python train.py --encoder_arch="conformer" --model="encoder-decoder audio transcriber" --dataset="telephone keypad tones over noise or synthetic speech" --train_examples=39062 --n_mels=64 --hop_length=160 --input="log_mel" --spec_augment=false --win_length=400 --tokenizer="word" --vocab_size=20 --encoder_norm="layernorm_no_bias" --encoder_activation="gelu" --encoder_mlp_ratio=3 --encoder_head_dim=32 --encoder_fused_qkv=true --encoder_qk_norm=false --encoder_inner_norm=false --encoder_subsampling=4 --encoder_layers=6 --encoder_width=256 --encoder_positions="sincos" --encoder_kernel_size=9 --fusion="prefix" --label_smoothing=0.1 --decoder_width=192 --decoder_layers=8 --decoder_norm="layernorm" --decoder_norm_position="pre" --decoder_activation="quick_gelu" --decoder_mlp_ratio=4 --decoder_head_dim=64 --decoder_fused_qkv=false --decoder_bias="none" --decoder_qk_norm=false --decoder_parallel_block=false --decoder_inner_norm=false --decoder_positions="learned" --decoder_prefix_bidirectional=true --decoder_connector="mlp" --decoder_tie_embeddings=false --init="trunc_normal_002" --residual_init="none" --optimizer="adamw" --learning_rate=0.0011 --beta1=0.9 --beta2=0.99 --eps=1e-08 --ema_decay=0.995 --max_steps=9100 --batch_size=64 --epochs=14.9 --lr_schedule="cosine" --final_lr_fraction=0.05 --warmup_steps=270 --weight_decay=0.4
Rows from block 3 of the audio encoder of a small encoder-decoder audio transcriber, named by matrix and row number. Rows with one number belong to one neuron. Each number is 128 + 24 x the weight over its row's rms, rounded and kept within 0 to 255. All counts start at 0. Numbers have three digits each. After the name is the row's rms in percent of the matrix's.
Before each neuron's rows are labels from the 100 clips, of 14976, where the neuron reaches its highest value: "top examples" is what is common among them. Only what is clearly more common there than usual is listed. The data: telephone keypad tones over noise or synthetic speech.
# fc1: second MLP up (encoder.blocks.3.mlp.fc1.weight, 768x256), inputs 128-191
# fc2: second MLP down (encoder.blocks.3.mlp.fc2.weight, 256x768, transposed), outputs 128-191

top examples: key "2"; last key: 2
fc1.60 029:164146151143116135125114128144161129108124151120133073114119113128114167162090077111135126148148118137144122141143120144140113161137140183106130088147145151106111133082145146095147119129129189
fc2.60 059:121122146110158138114099161116112140132133128134124178121126119190101114102160167123151144146141128105134147126135127119128095146119123099156102123101120106089148135115109114133099156132118084

top examples: key "C"; number of keys: 9; last key: C
fc1.591 082:095102151182107098113146118151112125132108170138123152114149175097146110124100095100140118116172150126124124112148091173134113122145131167150135140145143129105127070148130147172120103109146118
fc2.591 119:154121156087103104174073136163104114099119109140164136121117127152139122147127158134114120128178161128146164120113124137128132144127146156153104135103141118136125147100131123102119128144157158

top examples: reverberation; key "7"; last key: 7
fc1.539 073:154170156118122154123139153115143141130131127118138166181127127132133111154101143138140113168143131126155104126047106085135096154115115118119133138118144136087052123123132109125113120085124141
fc2.539 205:108123120182133135112181162120162142159110150142126150136173146082133091131140076147120130108132113130108102119143098127082155082099131101129119117181109134131147132123118118164151111140122090

top examples: key "#"; last key: #
fc1.279 091:141150138144122123089185144149172140143174125160143128151165113133148140129147102136088137108101167106107100114118131107111127110157117121112142098152109101171122154130129121123186083036133130
fc2.279 119:093118090123118131180092133124129091124151131097078090125058117111108112143122113127150127130129113149076107099126136104106116106109108137133085121080157152113165107146121119144093154179145118

top examples: key "0"; number of keys: 9; key "2"; number of keys: 8
fc1.500 080:116150133136120116106134140162152151109128156173129130150148123146133119114112077104120141150151154127149142143159153149128115139157126120120121096139118100163115140121094171144143104093162143
fc2.500 103:144139137100124143145076109107132125135136123108144105106130140172118150139138175138088095132135112110168141139106145116121116179135126152142138138095176120113131124097153083091151122136141110

top examples: number of keys: 7; key "*"; first key: *
fc1.117 093:128123117180113116095178121140121108140128127124080119124189150109142113137131119143169164147134123155140133147148133136122153118107156115145132147176129123128123117131151137164122088088115123
fc2.117 079:157109132160142130103086157143105095040141122139156149123125138132134142130174166146192161140133116150139111140119129118100088133106126134110137132086117126111138138161142107103130110138126167

top examples: number of keys: 7
fc1.603 089:135138130189057134123157109106118113159139106121080108131156139086144091118113105134149161144128133138132115130108120119109138116118129130148143156152133119138097127096136132170133123110140123
fc2.603 106:116094114111131110100027140129125125069127135148129128105094106143096158126164145151141138133124126153116154114128143133129099125123139132115085107075133115151145138139128123133143123148142150

top examples: key "B"; key "A"; first key: B; first key: A
fc1.580 100:105144085181099147084176142145138134126127140151125148146186173120126152129142122154141147163135150133137114147156153136118129128112114107110161118156124156140120119149137105137180059065127177
fc2.580 094:127108121124114177124092139128086114124130113118110147093110145118131115187128155151127132126166148155124121131128139120102118131118118168143115150108138103158174149111150111121165095148166112

top examples: number of keys: 3; first key: 9; number of keys: 2; first key: #
fc1.398 078:137109121119094154138173090138140139144131111160133135118193167144181116153106158160108129130130164124122121159153106133127151127114138127112162112130150114134131140111134097104152103118098154
fc2.398 122:159137140117185136126085153130106125104121135115146164146096136173110160169153151117137115141150127109148096106099121106121095171114120121132099155099130157112116129126155100101103131209139130

top examples: reverberation; quiet level
fc1.488 065:122103102152058156141121115179112146143129127153140110129161165110189142179116134153101105119121120140115111141149103152113123128103148172101182093131147137133132163180115139105175096116122159
fc2.488 087:147127146112199151122059168111121151123120128122159147114100119147116115112130133133139138139143122118144110124113116095096106133115102134095095103093115130108132142113152069092110148166108119

top examples: key "1"; key "4"; number of keys: 9; key "B"
fc1.567 029:155133128129104130114129138087124129120069131135108123130131108115109143158118125144128128140123196112132123131117111113143108153176124120137119114170104121110125127072153138118086116142129112
fc2.567 062:115132148118147133159129158105150130144116128121132146088118143140116106104115134111157113145133096113133133134155120139132120121124122099134085112069150120115138127131109118129110143116117096

top examples: number of keys: 2; number of keys: 3; first key: 9; first key: #
fc1.145 075:148111092156089158137179118154145153151132106156117148117198144126159121157117137167135147137137147146132128156169127133133154126105146125109168112146148124143145135122113116121146099110101126
fc2.145 122:155127131111175154124095159136103115100128128117173178129110158169132161189169143140141123138159107130152113122101112109140121156092131119112136155090131141109137134127146098094131120210133141

top examples: key "1"; key "2"; number of keys: 9
fc1.259 030:154128142114076111153105131112164127124166178158111090126108092094098171139125123111124126150148172147145116134133124122167105142161116147104141130166130140109125108125138135117175114148115146
fc2.259 072:118139136118174139127099153122112138136105149120134159116125147142121111106127148143136140133120101106142149131141127143116130119110133098159114130061143111117129137120118109141087132124120096

top examples: reverberation; key "*"; white noise; last key: 0
fc1.97 097:134133143153112144084187119103145131141124129164101125152187144138142113095115106124133173127120126128131111130135115108124132101140132084111156128173115123130107129116136111148141109099106128
fc2.97 079:119108109152122164139082100126095127117104062098100131080110124114125144142121181144163111147127126124129130137141164131126132151125144151152097140145139154116158149119168110127111104153145141

top examples: key "#"
fc1.549 090:146146138127130164113168130147173128154152140154128121155183122142163106107135099123102149112095169101113103133137128125111124121156134129107153108138119108168108152145097136130181070047124138
fc2.549 120:074127099126105124188088148138155124125135148140085101110079118111099120120125092120128112143126140140105114123121152118119107119117109153142089122090152117105159094156098138151129141165132157

top examples: number of keys: 9
fc1.34 061:121120115179109150125148137128102124127115166181135130125153137101145151138132066101100129104096144098099098115143099134129109091130144153096165113170124148113135134145110159129193079092088159
fc2.34 090:153115138126224092093118167143160170138161134119152163110101102158118115124147160127119119156142111131131136144119140118140107145128112100102069099116114114107129158126127087104108143131132096

top examples: key "4"; number of keys: 9; number of keys: 8
fc1.650 063:102148099161121138090163134114119154129135133172115127125178140155150163154149111119087127116099134111104106130139137102111113111129125106119124097158113115148142163116130115125179067095130127
fc2.650 081:161129149103187102146054149119119118126148129082156136121116114125124106141112137140108124148161114133158145131123140107146116147125109126138065125085125138101116136083160087103110121143129088

top examples: number of keys: 7; number of keys: 6
fc1.55 091:125120095171065161123174110152126112159129124130106123126179164095162113158120099141138143134139125149139118148146120142126155122117142138140173143179135125142136121124112150148154092086132143
fc2.55 086:132104126136114127125054132128100089034100115145138130105116110122108169136159160140168146139128127134124104112115117094121105135110103119125113145074146111117148105146138119124112122163149189

top examples: number of keys: 2; first key: 1; number of keys: 3; first key: *
fc1.118 081:085148139168152094090138117150144124080130131133076091132146134138132115104137091098136140144147151134142140144147153137125111085146102102140078137144109106106135087146116142166119103110141158
fc2.118 109:134110112103122067169075144142107142111131128129154147109070086105105134119156150142118109156127090136139139130115141132132107172135117122116131117124128126123148149134141120106124157141142113

top examples: number of keys: 7; number of keys: 6
fc1.88 079:138117097120102127093157099130116141140129132145162133119182171135148130174089144149077111124139143135135145147172144171136150146135145138123151100162120146152134139135166122104179098106140125
fc2.88 096:123117129121161141143059133086101125085132125101122138125087099138096129128147144110140135137147138135151141138132143114144085145146117134135114123077116137116136153138136106120131124194122106

top examples: reverberation; key "*"; key "D"; number of keys: 7
fc1.523 096:148112129132136157079204094114155132148121138166090150145184153153130126122115117131146159138122129121131111136138114123132112115123134142104138122164133135136098131103126120156152080104083145
fc2.523 091:121134115112138128180106127120124106143141118122102087088093134123100150119118126119131099155117134135119117134131170126120120143136121145148117136118115114108135116111148084112131155154166131

top examples: white noise; clipping; pink noise
fc1.570 095:131127135151118149073205112103140148154111140149117126147183155134148120124121109135136157137122122129139105144143118116131122101131130108110146136188112136124105135103139109151139098108107126
fc2.570 085:132116132149091160159077088096124100151108091116095090067106135118121110124094146134142106113119119117125140154154156151133140143115149114161114136120136126141149105114121124118142128153144127

top examples: key "0"; key "8"; first key: 8; first key: 0
fc1.301 089:102131124137132107105156112157119144106142143130139093150138160162158156137160120136122168160172165132160157166157145172133130106147130160127107090131126127137118148124111145126142105090136121
fc2.301 121:162119141086129197147060081089113118132116102108141117101122130165120120135090156121125127131141115133165141158126144130126120168149150135134150154081163121119128117099149113105115165123135140

top examples: number of keys: 9
fc1.18 081:082142126134139173108152163183163128140093165176126124120180135121132124146146079120132146130137123150123107130131117127095133096139143129110136133168119115120142093145123123146156082103112142
fc2.18 101:121123143126094132137053105099064091113142062082145103082113110132125122163139146123129135139157118139165134161116133122119134158158124127144105123070110096149133124100193096108120123141171115

top examples: number of keys: 3
fc1.36 087:131093085164098131113159100158135136151146115148106138112181144138147119155124157170132145147129141141134134146151130136134154125101142119138156137156153126132144115121139106132147100114110130
fc2.36 130:150130140087174147115077143153106113068115134130164138148123154193145158175150159123141117128148144119154124126099128110125106164127122133124125128082133147108116142136133106080104103204126166

top examples: key "B"; key "A"; first key: B
fc1.294 095:108142105186100120115179133157126101137151129137119119131177150115124118123132122144129150156123148151129128128147138127114159124113135107154137120156123139119124115132125101143158068050134160
fc2.294 096:097084095108085124154103123142149124147152135110133122098081101097111093130146108141131162125138086169116134153151146137158139132123152126124125128126144117132181119120120119134122131114136089

top examples: pink noise; number of keys: 2; white noise; number of keys: 1
fc1.28 089:120110116125095153096167127165151136128155145174121088119169127144115149144135106145110164113126127145103126113147110126137142090147152181095158100166107139133156134118120136126151083108109135
fc2.28 104:122110138085186099135078117130132137118134120100133134118084122156130111160118173150124115141143162141123117130111121091124096138124084120140055130064139124096130128115150094116081158195131134

top examples: number of keys: 3; number of keys: 2
fc1.618 075:126103080132086149148161117165146144156131115163123144122181138112154121167120146180147144128140136141126128147150114125124148110111145131111164118126134142136142137143116112122139102112089141
fc2.618 138:152122126103173152117096134126118138120121136097182171136119161170129157194150165144127121131151109115153105122100105108141107154101121124098140137083134145105120131127142088085101122215128141

top examples: first key: A; number of keys: 4; first key: D
fc1.224 082:092107125161084111105171104149145123154120138149119138109169147098144088145098103123116163134166147171127151124166137146120151118144143129152120152183122100160156110090156127165144090107147098
fc2.224 113:125149135111120109138098122154102124089155076113133137110074150147119147150153183151149136185158136135146133144100160115143116163134115169148098140082120115126120144088164123102084143157149132

top examples: number of keys: 2; number of keys: 3
fc1.574 081:122099078129101132141163118162143144156141130161131153122179143114168120160109147183133132107125140132124126141148111125116150113087144121103154105134133148138147140146107112114131101119083139
fc2.574 159:159122129104154157121097134136118133132117133112186167137127163166139150209138173145128114128160102111159110114109118109131114155103134135094145125101126161111122137115131108075118119198128132

top examples: key "1"; number of keys: 9
fc1.202 030:138143158130077114135114148165142126097098143148115078116115091076115143141107097115112137146148134129122119120127150113171102129148144133104146102186134145107115120110151163116130123125126179
fc2.202 069:129125134132159158138097167115108128142148136128141155116129141166113116102165153127144156131146140117132157129144120132105112135116111088150100116081133105102144132111115109142087156136109089

top examples: number of keys: 3
fc1.149 083:120094091120114127137161121164150145164143138156127158116184151124171122165101151179133123104117148125124125142148114125124150114079139116100159105132128146137138136147109114108140102125079130
fc2.149 166:161124123105146154125087123125125139134114131113184163125130158161138148201132178141122102129159111110164109111113126111127114159104128138098153132103130150117118146113132102067118127189134135

top examples: key "#"; last key: #
fc1.751 090:150148144140130138104184131166155128131158122150134120158167116159170133144139129130090129099100151089115095111108104102107101113147122133111130100140112116159098151134119112112167085064136148
fc2.751 132:087138098105138141176113116116149095124146136106079089130078126144100110135103138112150120139113137134098103088095123080120100134129099139129103129097169139088138105163100116140078159169148125

top examples: key "B"; number of keys: 7
fc1.341 069:111165132159140116087135144156135139103110150173139150153157121143121145113151088108107124135109112079136120128143159135104093128137120115145128119144097126140109121150097152125205075068143172
fc2.341 124:163164127062123151148108090098135130142134116117144097142102134176113154147102180121092079145126135118157150113079122108145104173162107142111153151111175128106114130091137112091102163149116138

top examples: number of keys: 2; first key: 9
fc1.345 085:123116099166084149131176115152143131165128124165120145122185145127163110156134130167154161151139142146140122148148121121134149125099143134130164133146148126117134116126111128137130097113094145
fc2.345 124:146137134116167140109089151136115105059111132120171157129125163175148188166148155133152124119144115108146098113099093094137090136112110102104120128094127125104122112145129096101105116196129173

top examples: key "2"; number of keys: 9; number of keys: 8
fc1.605 070:110145139151120125082153136166165153123133164156105102136151145122121150120114070087097132116118131120111120131144146149129109104150112148108112086182102137136127152142069157136163089105131148
fc2.605 094:149126140083210107151081139122127141124114139099142142119091108159111123119142155139121111163141132133141160120117128116150103156136110097145070136085153120099123144101158093122112139159107100

top examples: number of keys: 2; number of keys: 1
fc1.342 075:123124128150105136094155126116128129139141174143124119130125135108140169118116052098122124097108096096105102117135110126146102088129128148091149131181088158131130137124114167140157116098090129
fc2.342 102:166111137089214127129080132121153161140109137104138158134094121146104098132109177139115124148147154126143131133111116116111103151123111104108062094095146145104119157133137103124101135159113095

top examples: number of keys: 9; key "A"; key "9"
fc1.210 089:118151136129151121107124149142170134085129166189129172180123104111122135095128079107151139120114127103126110132125122117087080095130101094088091094121091133127103129160102149143166094098116189
fc2.210 189:131157125147107134144144112118090089146146099101128094127154125173140142133144164117098100146129107140151154124085146120149152169152148132171157192139164132113111129097142112094099142123134113

top examples: key "A"; key "B"; number of keys: 9
fc1.323 034:122141123117105123120104123152119132111110148152109093115127122075123183115091110083133121157145098147129129133121142136138125130136175151122175109151123136118132127111188154106159119131117142
fc2.323 066:128120156135186141162087170144135125136141136130127155114097139167115103112169129119164148131125183135133146136138126129124105129130101117155086143083138118094142137116094101129095117150120096

top examples: key "8"; key "0"; last key: 8; last key: 0
fc1.731 095:090141131176122139104189132166120130142143134131123110136161161112137121156142135148130155161166167158146119114133115143124144119131126165129137121161121128115122104130126106147136093079147128
fc2.731 078:107124109092102144195079104117142145141159130120149135126086140153119127122137112129112130139130130150133161139140163141136149169148144144147138146117160144112153130127101126122148123113122119

top examples: key "#"; key "*"; number of keys: 9
fc1.660 074:124139140166134117116158141161120144129134126125149128171153135123159133148154131137097118121108122100127101127119107137083104124130098147118113093155100134122108153156116127109138068051116132
fc2.660 121:128119104073119147186102076082160134161144116097105084123071125165111132132105129113106130138121121124108116114096116097134124130152106141107120134120175123106143133109099129143069176167134104

top examples: key "*"; number of keys: 8; number of keys: 7
fc1.728 084:131121106186078133119184084101111086140144107128092111120196170139159130152111127147115128136126149139128104138119109116140134122117120132150149149154140118127120127095160114153135098095133130
fc2.728 086:107111132130123121103059121150115128097112126140152130102112101120094141129182147127151138117114147146122149120110151124111102133129133149111119098075126099121149101155125110100133113137137150

top examples: key "2"; last key: 2
fc1.661 027:154145131149076119108112129112161157136074148147143053087104113098102137146103088134154110128148161124113138128127111130159133131151123212142133118147140152112119122102131139101160120130127152
fc2.661 054:110121133153154131145088141130119112141135135112125163121133135152102127118140139123142131117125104098149157146125121139107087132116142108148126128062129110107126127119116111146055112142124130

top examples: key "5"; key "8"; number of keys: 9; number of keys: 8
fc1.442 101:106164140134134120116150138159172138120149163155132099154146127156130115125142094112089152147147166116136145113132155143106124130169113123131102097146112115153117141118070131120172115096157127
fc2.442 151:158154146082145166160101115110104124133104126129167135124121158181122146171103138115104084127159111114173139143095128121122140174149152135114142148126136139124114122101150117073112148125151124

top examples: pink noise
fc1.166 072:113131166134157126082164147146151137097122155146129136188138147133163132117144126134147158131129122119132096122106094117090088083135099138087104102124082132098083143121144113126104097110091128
fc2.166 133:123119137103140154195119096101145118164153121075110074113086124165112126109110117100107125142127125126105124099102122113168132131166124136170128157130166110108112130101112126137091173220141105

top examples: white noise; number of keys: 3; number of keys: 2
fc1.713 088:101105093169076156117174109162125111157122130157139150101173176116160144172144114146130153143149125153128127161157128144113146091131152155137150136165122130127143115101132147152155078103102127
fc2.713 096:109124134113143116189085146112124111084121121103125110118115151166131138158156146143133123139153119140140118122099112088149106153127111095134088131049182115082118100111131097125101149181130173

top examples: reverberation; key "#"; key "*"; white noise
fc1.498 098:147123130134121142076209102112141137144121136155105114151196152150143135116112113135138163130124135131132112139137123111140125117137142127119141133165129129137112126098139114148153096112101138
fc2.498 082:125123111164100165169117087129110080148100111126086092096104118123134128124122140143129120131118135117116127149146157141125133137126152156174125149149132124145166145131136113122127107120139139

top examples: key "9"; number of keys: 9; number of keys: 8
fc1.280 063:103140146125138115104127145132158122081129165179109131145136107117125131104148047090125146115118096101130106133133110120095090087131110100089099123131088129137128137140113139149183089077119175
fc2.280 095:152142140139139111151108126133114122177132109113153135113140108161139125142126180130091081153117117129163138113092142121137129184140142101147133156127125117101108135119123105069074151158149104

top examples: key "A"; number of keys: 9
fc1.729 024:144152114116126151107096154152158105143073122078081107122110100088145145150112141131131143155132214126145108112124123102140143132161141091139095120153082091097127132140120145107091130122118140
fc2.729 053:144123149174133125181134166107137126165156134162128144103117123161127119102132120121146117143140133126119134141147116118149123122134086143141105116077153131126124129103136086103105155165119093

top examples: key "8"; key "0"; first key: 8; first key: 0
fc1.509 077:095154142141140095111144121159132137089128160166139092150133152156145152134134088115121139132161161116152138122133131144125120107155108166105114094126111118145116115141103143138158105094156144
fc2.509 134:155138129079114178181082108109126110141137108123154119112122133168114138134107153132099098136128108122150147130096130128134123171144161133140165179090166130110120141092141117093133152157126123

top examples: key "0"; key "5"; number of keys: 8; first key: 0
fc1.253 079:107154141148133131115155132173135126103137165153140108146160142152130139141138106104092131144147137116148142109141148144112116149170118134134120118139123112153132133134095126125171079077172159
fc2.253 135:154148121079109165157107110088116127151121124118161129130104143152117155149100159125105097136152112125159132129098124122140125165142146131114178160134150125116125124090135111095117166157138096

top examples: number of keys: 7
fc1.73 091:135129123195082133112166118103133116152145106099093117143163142084126091107104096135144162162139099132141105137112118120127126112132115118151148150164125125115111105107137126173121128119137112
fc2.73 101:125099128108136120117038129171135137091098129147113139111083109119097112109117131116145131121110134135114166125146144152106110132127149115137078123109139123152147150134131150140169082164135163

top examples: reverberation; number of keys: 5; last key: 0
fc1.276 079:097095098150088124108143129151146141130154146166110100120173151128159151148126098143127142120137127143124125143166116142119136081133140127096146096135117150153148142144122138141165095117121160
fc2.276 129:138111121077195153146104135118128152134130106081152147151081137165103119166132179145135130138146154159133119114103106102139124130141125150104104129093145147103116151103140100129092155208103094

top examples: key "A"; number of keys: 9
fc1.304 025:162164129128135106144127164152084135122151124118103097136138123136130149142117134136123142133117173139141131137170123137150118150140133147097121126145139127117130118159118160108168135124142151
fc2.304 056:143129148116139136089063150091163178158096130143148161128128106139112136111155154138124116117153126116119143141142128119102121115123107121103104069068151117117141107122157110143075196136104081

top examples: key "5"; number of keys: 9
fc1.314 082:132162113135133188134156143159159125111114136171112137156185129135109079112115111109096133131119183126132130118122150120079118142173113114114106110138155141140109129118098086124163080080128132
fc2.314 133:126144161077181137171092128122129128093098126121122095107092102170129142130135127099124112110128140106124132135118137119099121126157122175121083112105143121117131109133100125105095151165130135

top examples: number of keys: 3; number of keys: 2
fc1.671 088:111122097166081153129189133158136114143119124175127127124180148118150103151140108156166165139150148157140127147151126141132154114114149140131161138152130122132136104137105135142140105111107153
fc2.671 108:131121134130154124122107153147125094059129105098157144116140157170158177167175160155142144140149125124130094122089086080140096132114102097098120125086148109093126108139127098108112105189122176

top examples: key "2"; key "0"; number of keys: 9; number of keys: 8
fc1.673 071:108158137146144093081142153181120163093107167164132138160151132124140128129112080099120110126148126110145141117167155157121109134147121125104108117154089121160117134166105149127168084078169157
fc2.673 136:153150125079103142145099110107133114142151124114152106134113125162106164139127169131081088135135114123153148105080124110165105167144123138127158177121175127111115132090148118109147153156124099

top examples: pink noise; white noise; clipping
fc1.422 101:135122130142125131068213100104152149164151146139108111154174127132131125099124131132124164136104109115131107129131127109131124107147116099113149114179129139129107142106135108135142106102103119
fc2.422 106:120116112145107168151129091095129124154128105097081098092103131136101127113120149125115112121105100122114119145128144131122117154118138109170120148153154154101152131136135106138149125175119118

top examples: key "C"; first key: C; number of keys: 4
fc1.533 086:115118147164171101104141111150117101087103113105078104138147137136137111108142150123166164168141171154131145160141138155094146106153138104151083153146129122119128145123142145166114101107137160
fc2.533 100:150095124112140142088089123154157132119127124120151185107088118119095136138144166140140133156110069113121100139101133115105095160080106139118114109137120124136165123128131140119134111172102126

top examples: key "1"; number of keys: 9
fc1.506 030:159141174121088137095112139122143134120100156135112088102106094125109152159129113110122125141126137119133127122114130109153101158164141109128148154194144133108119132118111139099147125134140181
fc2.506 067:124118133115161128124090136125114128126102132131162160096119133148111111106132146113142140144129118124125141133132135133126140127112129126156113117085155118109135120107118128136096140135135073

top examples: number of keys: 9; key "B"
fc1.578 025:130143117129121136125125137102172124130047139113105067107115124088126150141106116113120134143154199099122120126111106124103121140152134122115138137172120123101109119096113150113128155130136082
fc2.578 054:134134150171120109128062166124153106138122132115139156097126139129119117092133125111151122132140130096144136131145126138114130127121106152162080102067138104122116136105140112118088138148108097

top examples: reverberation; number of keys: 5; last key: 0
fc1.289 079:104090090152089131108139134153145143116152143170106109120173153139152149146134094145129143126136130146127124142164114135119140084127140133096139099133122140156149139147122139136164098118111169
fc2.289 135:143123123079180145155104126113127158144139110077156145155082137165106120171125170153135131139148146153130111121100110101144124126140124148111114134092149146094114145092134098127090159205114094

top examples: key "0"; number of keys: 9; first key: 0
fc1.487 080:122140151171128132079153125162119147137106137131145169140146149100183127159104116117134122121159139120141122127149128150108099130138108133128133114146104105165118123157141154138137077080166142
fc2.487 107:142136110099103168178089105092128123137162109097147093149104120143099149136112147143093094119113120119121116097112131099140114150134108141112154163122175151120131123098146104113144172161119096

top examples: key "9"; first key: 9; number of keys: 8
fc1.741 081:128120155103153143077158142137146154094127159204124131164138136158135150113164112124146176134136126134127119131129108133111114090148137156063124119146095141125108134108159119130149104106074162
fc2.741 132:131134153113143131173126106086118094161147107086119090131095125170123126087132147115121134172144105138143135119077129112146144141157137110164151157108144103092079139098115114125078183217138119

top examples: number of keys: 7; number of keys: 6; first key: 1
fc1.576 081:127095095169118128101165121152136133161145129142093120112174152136137113137123137166136150146137126150135132148161136135134161124103146119147149138165147116133150127109126107148136095110118113
fc2.576 131:132128131083153150132062120141113112069120121124157140133116145198141154166149180146149138135156145143161123130107127098131099151144119151119118131060142125113125132126123114076103108186144178

top examples: key "C"; last key: C
fc1.515 096:116154147182117149137163132137119120148132142110079120163143148086134076121123109101130116137145080125148104131098121135097104137110104145150106168157158160085093077131134122147115102095091108
fc2.515 140:132108123111127098178064143140146120124139139127094113112099115073111087108117126139134108132131147117134131139131124134119122124088136111166061141106134153098132109141102135140132109146089130

top examples: number of keys: 7; key "4"; first key: 4
fc1.330 094:123113103197105143093128125132094109141095101131088144110174137088136107123153159157175163165147149169142140162160150151106150130103146081159129173158149099142147120106175122160135083112119120
fc2.330 117:126102138128170113101143182136098116099142111090156110128152152159147145135182130160119108142123104135127115129096116094128113134098114129134116132117140107090123131130131069109120117169116110

top examples: pink noise; number of keys: 2; number of keys: 1
fc1.161 058:114139121156105136092156139135134141135141122140136107117164127112134168149159089117083143104117123121107101114144116118126118084145145134111148100172081109161152164122089143134191071087142139
fc2.161 082:140120135103216131161091167125134140133140139116139168126098139166114105145122149152108110139151175133142122123118124108106110151126122099132051116076132130091124152102145080121119140153118107

top examples: key "9"; first key: 9; number of keys: 3
fc1.431 098:130111090167081156119170107140129119139141118144115120124184171139161125159119144177135146149138139146140120158137117124109145121101134140123163121139149125127131117115134101130148101112117142
fc2.431 109:147152151122171146125076158167114119069089133131164159157120146177119147129164144114143119120128149102122108104100122091127090169124103096138129145087139139107121126146125109102118109192125167

top examples: key "*"; number of keys: 7
fc1.230 085:126119110197085149110152119116114114148130111138089120125173145109158105129121118156149153147129131154139117150125122125104153118097154123154153153156138121135129122114124121157130109114126129
fc2.230 105:121128123130119131099046122122106118054120116133139110116120142178127180151159165149150140141137133135136131131115127105130083136121115135131099121065142111119133123143137115111118123164138172

top examples: key "1"; first key: 1; last key: *
fc1.311 083:102150106196109111112160120132104112133126089143121151144171142092133102123131137126116132147115153140142135167155150117099137099118140103149112132158104136117135120131134101135142071057104135
fc2.311 100:099088110137126113137081134126168128130145155106124145101084082091119065100124108131126137123103116121113153131128146133147113142120115095153103143140122120124160119143078149162103146150129121

top examples: number of keys: 3; number of keys: 2; first key: 9
fc1.575 084:144099084159090137127162103149135135139135105149105143113192162123154116153116154173139150155135150140143132159156128129133155130102138121134152134142160120126141130120135106130149105109098141
fc2.575 129:156141139105177145103084157160108121078112129119168162149126155188132166169155148127137124121144119117158106121100124114132100164108122128125133141091134146106121132134136101083115106208124159

top examples: key "#"; last key: #; first key: #
fc1.267 091:143136132147138131122173116174130127121154126125144092155160132161172157136150145141109138117103144112116109110116127120111119133133131159130134105136132129145104150151116119114157084052143158
fc2.267 119:107148103110135140179108111101163112164161127102099089125079121142104085142089127109112120153122148126116105111102133103103117143141106129154105135117170140100127116120091124132077178147158103

top examples: key "#"; number of keys: 9; number of keys: 8; first key: #
fc1.295 069:128135146142127128096151155138141142120161162153138119130144101102141166119136049096100141097105099104105118115144126133142099078159128119091155108164069116166135149133106166140168096079132137
fc2.295 096:135126142105200131157081146128183138138112122096140163125121109141118086135123152143102116151129140117142124135114111113110113143120098095147067128088151126088124152096143084121114126150102094